A small spectrogram VAE, trained from scratch.
Model: 2.38M parameters, log mel input, encoder norm layernorm, encoder patch size [4, 4], encoder depths [8, 8], encoder widths [64, 128], decoder norm batchnorm, decoder activation silu, decoder widths [32, 64, 64, 64].
Training: adamw at rate 0.0018, batches of 128.
Data: trained on phrases spoken by 400 fixed synthetic voices, 39062 training examples, 22.6 epochs.
Rows from block 0 of the decoder, named by matrix and row number. Rows with one number belong to one channel. Each number is 128 + 24 x the weight over its row's rms, rounded and kept within 0 to 255. All counts start at 0. Numbers have three digits each.
# convs0: first 3x3 conv (decoder.mid.0.convs.0.weight, 64x64x3x3), inputs 12-17, a 3x3 kernel for each
# convs1: second 3x3 conv (decoder.mid.0.convs.1.weight, 64x64x3x3, transposed), outputs 12-17, a 3x3 kernel for each
convs0.0:102072122146084112142122123118122129103119118114129135137128120102087101123188124128137137155187158115152141129140119136201119142107144106118109118098111102104124
convs0.1:096123127120118151152115128131123113135119111158155124116123130106121110120076128129109120118130097148124137148077125119075104115141143137110138097145128118107124
convs0.2:133148125121131108129097127116130133134106128160125165122124142119183126143162124101143126124100111099138162121034132125016126133129149098125134104113147112114144
convs0.3:141136128118130148137142139126131115136183125130144126134127143140128144106081109119122125147138140129108117146089152141011173137053118127149117103179124139134126
convs0.4:135103074151141100136158127144155126143125117120112120142152118168114104125104120145115135119115147141141133111127091125154156128132111136137119130101133123118100
convs0.5:106151126114151126112162124104127139123127122118141100154134117120125141105143097132127121134130134122137096172093190105038128126095124068135116113142134116130132
convs0.6:151115115147131112105116098108151122144126124127153133102104116131132126122152129127127127117120110115139123133147114130149109099092131114117132137141098097149172
convs0.7:140158129137150131126136121105113116146129138109146114136105116144101124099121090128134129131143149103159138155061100118129132124141133136138127138179149124153096
convs0.8:144133109151133135120143126125105136112126135115124132127104125148151165104116133130150145121135155138137133133108102121142139139082129131139106128116116095166117
convs0.9:150114147150123118162147128114129143115137128092140120119097094132149127125097124131163140131185159114139138129156135146255148112094114133117123095125100142116106
convs0.10:131116102159122075140112131115118123118136147114122135100148126155194153134172135108133137128143150110136138121131104145167139146122129125136155109042155131115124
convs0.11:139126132132088145118112140137168118149188126132164127106133122103114130104098132127155144149210145157191146125119138119179118135151123126112121081175141108147151
convs0.12:159121139139101130134141137140130120114121103110130147105112134111099140157061105146142154145114138127113128127146144125129111131132110127105121113106117103129084
convs0.13:099138127097105111111136139138113106136081134138112107134121126123071130112080111115092124105086106136109122152153147129043100120072077138143129124147130156118107
convs0.14:105136136114149114121121125145132120146149116126131151070146171103132117111162111124136139131139139114124132106086175152114123125156110132110115098118128163113139
convs0.15:139131126141101120139120115129167155129186128160118125121134130141172157147130134124143149129145126131140149123139133119190162125118106108098109121140117151130129
convs0.16:121190152122160131120125116111130118137126135133159142152125144126143153113180078126112123130132098127156153134140161103074105133203166129151152113137109143105136
convs0.17:127108126102054104121095116153159140125134141107133130114187148144192144108097118145106130147128127121123131155118113155170134113137135146141127144102145119155131
convs0.18:101122123139138154173118128118108119117137108106124132121145129159101133118146120134119154110145145123116146123129136145143133143106109149083127072162106120138085
convs0.19:141122121146128120119162135115127107138121130124129113133093148141141082127105122107122097141164111101129121125087150155150073115123088138107145142139144130155130
convs0.20:138160161120132107101082114112113120110117121093130133105156114107138108110121127156150140122110121135145128136108110135148080128126122121124127149090119139127086
convs0.21:131089094138090087139111115139138131128121140127118127145155147078097108112117123136124122111111126145119130136143114102189141129080108113108132110131123115116130
convs0.22:130114135098122136103131151128157123142158126108139126128130122114121121106123126122151122141175114113140101104113093134125111130078126090100129121124125130102129
convs0.23:113127150108137161123118153140139125145151118132127117098042132117095074157090094134108098132141127102152126120135115146184159124154097128153116121186143135147110
convs0.24:110157138117194152115141140121102105126082127124152136120156104143127109131125128142132122124103116166148131109126095137126092151122155138160152110078137133150116
convs0.25:137133132141135120176128134136107119111161132120124119135108126147142133131115135110137116131173149111145155153161140135164156117129126124110125114100099089070113
convs0.26:149117156162139123131120128126111130088133128121124113110075139135151159137117152130119125112119146112124139130133123117133138134125115096125128133111122121092097
convs0.27:108123125158172128150168120129107129116108118126141126123135126152120119115162135148129144135130150135137129088093121163072137164094116138151115104161132144164134
convs0.28:078105108141117132131121117125142150118148125138114126150136130124154120148135112135142127135129121111100113133104121104100156140140125121139141094154130147142117
convs0.29:100089118131115119159119125108136148113160133122105094147136135110177107125137135111146118111136116135132118138137129101114170122152089088173142110158122100159172
convs0.30:162149119142133115115091131144095130130124138164139148123113070127156133134163120125122110120131124136138145147102122117156167123140159152151155143137104115125147
convs0.31:148144127148124138154136144143131100140131107128117130124148133133117128128131115116150116123169140138105125130096134141180083143124153124135141082154085128082102
convs0.32:132119113144103123124126130115122139116145146103141112123136092105167121134159160116151149129170135095143127141139112108188119140182142101107123145080136113121126
convs0.33:183174116161156095149163143121109103103093107120115102124114138128166140145138119137110146145110122125138121110149088133109106126130122101095108136055160151135113
convs0.34:121136146142146127139142097124138109131142121131123123126128153099101101129113159135138128124174152139139134124100126139068086137138163122137112118195135155093111
convs0.35:166142108149144124163103111125151125124154128122111124137106121120138095106115112148150133133142140109116124138120141122081107138152126105088105138125162126103137
convs0.36:140149125145164136154156138121127109136122122117118146146112144121140113127131140142165120135141142139141139140080120130051108142159129102123138125125128129082108
convs0.37:119149107130149127113097106139145124145152136127150109124123149119137107107127059131113129138119116134134122124155133123084153130150116122107094140101113128139152
convs0.38:106099117142093123135128133128155126143125142115096107121150109094121117150110136148106123128103145109132108100120176114129118131123120134138145133096134099118150
convs0.39:114110124107069100088100125126101104143100108134130117122158106121125073141105135133092085132102104133153115123094138136118114144097145128112150150125146150158120
convs0.40:137155142125150154130154140143134125129121118108161126119069090121076087126100116130143130109157128127149116145124116131215097136108124091140164109134122126080084
convs0.41:116079127126163108110150126128106124131062123121129099108118143124115169132155145146162143120112139134140124115130104079106119143145107128124112134118146081096140
convs0.42:137133099142155104111106111132146131110122137132131129166180121102216168111163137134137148130115134136115136125105105104053145136128146128113115133115121113119135
convs0.43:141108146145086136139127120120104127125124136128123170103118110090141135143161130131149105142114140111132152111118116134179159117179139111133147132102127128040110
convs0.44:111138139157139142141125144141160111124139113133098124135157132154125120160120139119150133143138132121127143136147165087137141146097145093153104101106083105084108
convs0.45:125128127126164148110136124142103126148113092141127129148137144139147134108158116134129143113110123159142127122070140115075092137113103158133134153123119118131097
convs0.46:133150142121177135135118126122117119148141101121119136127134144129118161123141148119112133136166129164147114127076142149118111117152138111136154082227165142143115
convs0.47:129127143118173183129129112126117111129125122119120122142111120140126138108129116138144132122142124131124121118145147138077126125168114110131108116209124115126151
convs0.48:163097112135114136130128144127141141143139125153111103102083140119138115134132135154157144134105142116110116119097112116150130120137174126076142090135119106113077
convs0.49:158146153142144122122155135114118118134129127115104139099090106130105118150161132115165147131141147134109140136134131113147081131131121087147159120113117135125125
convs0.50:134129128114111130109087125124141130120172133139142134144140140103119114110075112135110111136118121116117117152124095116156105112085118109134170132173143119157117
convs0.51:157141138110118144149119149117133141122134140101101134097136204122096099131094153129125131123140130113098137129099088113155067128127053124107137108111151140119138
convs0.52:087140132145172153149180144087096123083056116130102110126105099157160141137143145112126122096065103126124138129096131111053066127098099111120120149098104147136129
convs0.53:120142122146157147132152129129149101121138124122118121130101116152135098123121117123151135110145146127109120131106136121133056119142096122121138128126146136145151
convs0.54:103159146144151132139119148115106113120142110127112129095079133116169124122107145145144138125118103160119135148170121088091137126167117087158117100190142125093165
convs0.55:144152150143141143117107129129128127138137127113113124112092090103156148139164149142126149152130157154125136143128109105135124144142129076176142153140108126130128
convs0.56:134119105137164135134143133119098135123107116096156123139120111141171122119170126127144147122139115136147127122082081148153115134081116139133128123114127110124121
convs0.57:155135142157133109171103083117127131148130150097107126167147118136161143132147139132136136156157135149149134126111127148186138148174146141096111131124140099126165
convs0.58:174129125099125129089135136129144120124144135106163116123122134143123147114076118129142140118128124129143132138100152120131141157120144123142117108134116084144106
convs0.59:121120109120188147151168140118135126114111122110136115147128134127110132144135134142162147131169157127162126129127120112204091128130143096155114128142096123123082
convs0.60:135149151114139134147156116146114115143153137148145107144089128141114128162125146128112123124132144109149144136199112113113128149059122129121110143085103111149152
convs0.61:121125094162173149161139137103105124126092127109100127128136107119153132116147134110099132114123138119118117109139148135146150097119094136124110113119113103137116
convs0.62:133140133134159135102131155144133137134107120147113139151176105128153127108145086138143149131125150145151138145129133116177138119149121138129145166100121120154113
convs0.63:114146159129076103125085125137159127122150132122116129134166156127138140122092119119157118133118125115130119125105145161214129142149130103144118112122112110052104
convs1.0:151143154125148163112138151099127128131120103142104120161123136146146163101117122116167130141174136145164133158123114114153115121166138126117116149123098117120121
convs1.1:135161126107101097132128150146127117123142133128113100110080122122120091134140122115139148129132122132095165131103136124180172119136186128127163125132150100109131
convs1.2:133108111133103162139105130139100129145165101127129138124130131112135135103118143135119135124066134118118113136134139125134144144159135115152144114114178127129147
convs1.3:133166123123121119163148132113129128130148111129144123146132147123137115121113096141142114117122144158156153136149117149155124125144114161135118126136127103117126
convs1.4:122109138131116129144154144124135132127157140129129129107103124146160115147147152128141129127110113114126112165152115149141144141140131126142126143116115146120099
convs1.5:126118168106124121119132113131135116151130161115122112124137119128138126171099159113136129111104124133130128124133126120177117117164101109140148140123124126103073
convs1.6:134150137138134136118110104129151118141120153140130137141102159118117101170125173125120120151130112137151136124087115131124108138081149130116134114120124128114131
convs1.7:134091117105130129121144128144144122129148139121140128103120135120166121129162126135123118144139116118131119135129122157151155120117143139102126117116110149116107
convs1.8:146112140106103101155115127130119149126128128121141133114074106120126106109108106118111142130124128142113136129095135126152130141131144106125117145141147108126129
convs1.9:154152133130120139119145124126147114135166129114139147103144145130117123136142118136164130141192118117146107095067134122157129120126165133147119141139101130123134
convs1.10:133126124134092114108145141127119134129146135163139132117110114118135161118152112144144120132090117126124127152136113115118140163093120078079148131089139136096123
convs1.11:146150124134090103113131105101143108145174120126151139129103131121114127151106115123161131141176134130148111138192169155174132134142127159166144142175121108116147
convs1.12:130119153135122148154128139129133101132092155126096124126103114107145121129127143113121139135116148128121134123102110150170151130160109125135117134132127124122138
convs1.13:098089122090095112128122124128145149143125142150119149107106125117112108111132154140089138117074127141118132109180140144152155134165128140135146122134155115146153
convs1.14:164134143119114134167123135108142136128143126115123117129127116139165134179215135135151139110121140128111146097103123128129155141167138134152129134168143120147148
convs1.15:137152119159065081128131088127120116147183113151136130102096106137073115111087088130155127133179118138140128127146144117130133107137115109120135126126106135143124
convs1.16:131124129135131144134148131117118151144098124116103128114149148126154119137138142124109128125119130139137123109127113130143106096102113150140119102115127110140134
convs1.17:148064143124064097142050109097141104140164144131168151132153120119094111137116130130135113136135104112108131109057099154100146112074107121122141135153144116125152
convs1.18:142177116128131150156156145136132116130133139135140120110142148136116155100149100121139108131128120118167138134135139108103134124101137124113119123140121123117157
convs1.19:130133126128159117172159126137134131130115160127163105132131132158157132117160137138122124129126113126120120155091113133139116113129123129129128108176139127153100
convs1.20:135155132106091096130126103125133121138127125141142144130098137112114120143129121126120107135137110128146147110108112148191112145166101152171126141129132132118125
convs1.21:132135133128103147119110131135128139109137119121159135141118130144118195150144111120137141131137132154135123126108118116126123119127111102096113124113099118154112
convs1.22:130167155111081119104097114126122103126132141152143177104090143098108119135131133153119143144116143118119140138128132158193128144089148106134139109134137104131145
convs1.23:122146150148146111140164138119129132109120137120114114159159114151137151176142112106139122140136138117089147107159104166140124093156113154110141124150149120110123
convs1.24:099085125124177145118127134142145117133067118138128122140173138127112114108181120131099151120077126125114143124152119131143143118132129165129118152148135122160115
convs1.25:095159132128162145131171144128125130123153129114152129118132153141137145118109110114136125131156139132157140162152120156154164127153145137141105125131140115108105
convs1.26:108145114109118144125145122146124134130118134168119114148100119125147114126145129118129135130118133131128132148090115150153165141160123126107123121097122125109098
convs1.27:133146142135150148121149138131142110141121140146152145130133123140120078139142131134112129121133146130121143115135136132101099105155126161112155145137146157133154
convs1.28:147178137142166148151149120139124149127144130133161121139134130147192170141164162130153136130137137129129138091071096136156146119101112126133105138152111138114096
convs1.29:128129141133080131141158118133123147121152099123137157099127117133147153140090161133148126114121111128141124157135105157118149144120112119136108126100075140120081
convs1.30:180151120133144162121142128136134140151139135118102135153141135099168107135143111117137117121149132127131132080093113118072102129071115139105122102106110126133144
convs1.31:133166133128143128143175119161100148099094129125098112095123099117087111134128122127146138114148150108156119128163126123219154130172118114127131122144119127103142
convs1.32:084151117130109145088160148117136119150112139104144119128095128108114123152124144115156116115145106138127120111086112138065127154093126162150086128137117126125107
convs1.33:146156145111107104140125100124124117124121149151138128117108126103120086102106124130140146131108119123127137096138095094164115126149134139139115135082103121127130
convs1.34:140123118139131130140127108141112128104126126091122106139131136116095130118124109132122121138118139134143134149141124127062123136102108118107133108126132134145130
convs1.35:116145092133158129126111119124140124121150106130109111060108134130131124058107123124176110143139101138159115131119139131096133166118125138164131124117131110139115
convs1.36:140143130127150112138116143165128135139097138119088123149090149102118108155099121148142154120129140123117148128143143124082115133079121121058145135110138124122130
convs1.37:139120143143112122146105133106110142130141127136170115135099132102090116157130131096135123106118118124107132115120127130185145116148146135178160162138124160146126
convs1.38:127130144148159151172146170115116126123100137149142146131137124126131126150182149131134137135129135121116122137084118121108129114088098147105138105117113119144123
convs1.39:092091131099104121120096110117143157150152109151148127079091136104077114078096106136122119145126145151108119121152131156143125142131115147157114166124128136127126
convs1.40:141136129131144139111116170124114126121119141141133143119189137126114165136161121140147147117145128111119129128063136154157126130093135128082119140164130132135124
convs1.41:155100157127125113134108126145143150152139124139125126102113110095137126116118160112118130121101114132127132142149137104141127143129135138151139134101147145131123
convs1.42:124084131121087143128097125135097130168150127131089122123106124121128128114100131135132116109072109128134118142115134102148143146164105137136147143076151134090125
convs1.43:103109131139114115106097126156169161113140127112150122120089127128037142144069135132130128119137137141111134088067102136100114138084123138144124131136125150207144
convs1.44:131190130123139104141153130137127111121112137127120131156140144111121160138074147122150115118159122126146135139157114104154130113183104129120110131105094109117092
convs1.45:103113122115175121128130088102136134146086135137102119165124127110133093145081125118133129123123120135102129192172130150151135153204137115106149136118183117105103
convs1.46:118140130110132116137154124134155132132100130139130128102139117127117117111152128126118136114154131119106122124135129149126123142113127143121133114138144111117169
convs1.47:138139144129144157133175155121116132142154111129130138112146127151140138115113161118121132102148122125144133168162149097112121107138159124103135148136139123118131
convs1.48:179126124140144131120116102111125131141123125123114126074084108130117148121091110127123123137127121140124125141143146136166138105144146145153119154165131148145152
convs1.49:107135142122153095144168119123120133113122123131128124139119117161148114140111136122123110131109126129127127128139147159104121163149118130140114099137099125114101
convs1.50:140117111130119136090145157121143102119161138141137140121161126105092159146154118145119134119111125111147145123124145100146118140088120110098137140112115145151132
convs1.51:087122139138118125142148108120134139125110109130148112105103116100074120085108131123122132140113141137141124157176128089090148157150115121135134124135126127113136
convs1.52:122141128144218146103151144118124136120101139147140154097122131119157132133151133138152134142085154134160137123159123126173144178167134138150129157149148134151135
convs1.53:119140149146146136146167150124162137129144124120134146138123127152115162091090108131116142137120119113145123118132106108108110114138150134150107164151124136106112
convs1.54:133114145129101128136137136116125079131147124157130139136110107146158129118128132119134153136111132141138145117144158153098120112083139091096125133123144117124139
convs1.55:144100134123127150139167117116144118123136151111114126103099112115164126165124138121120135143105136159120123122140131121091120110091116148163131167134146129156136
convs1.56:155134127155115135145157128153165135131099128132112120124096125154136122121154143150123122131106139137141149110154123133139119134155118145124139165153169138133124
convs1.57:124174127122112126128127114105079106138123128125099136118120116138097169136169133129133141117150142139152110133172161132144106131128133149100148131131118089118125
convs1.58:154145152119116123118147170103117141118124126097134116145089101088074102103115153119125141101113136109118137118151150127163132122062135136155167129131184114137143
convs1.59:137160146157153154135096120136128147137123144130155151135112177121099161123139146153136141142158120112144123127088116095115105137066151143122139137166129131141171
convs1.60:138149128117136140122165128119135150148155151120108142139067117119087131130088124131140120125151115114156113156065135122115124119077129139152117166136137132159139
convs1.61:122148125153154109137174129158139141104139143137140114145122139123100095123146140143152121144130140125162125115076147123107145109120141125166125144148131158126112
convs1.62:109099158146181159121140148129139129136118128141128133118120096143133122135104166132133134144090131132065118080125124113133117102094130157133162132135152132120136
convs1.63:106137126104118112117142125135147141126176108146154139144094119113103126139134128107132118105150100118161119098118125140121139140116141125145143123126116129106138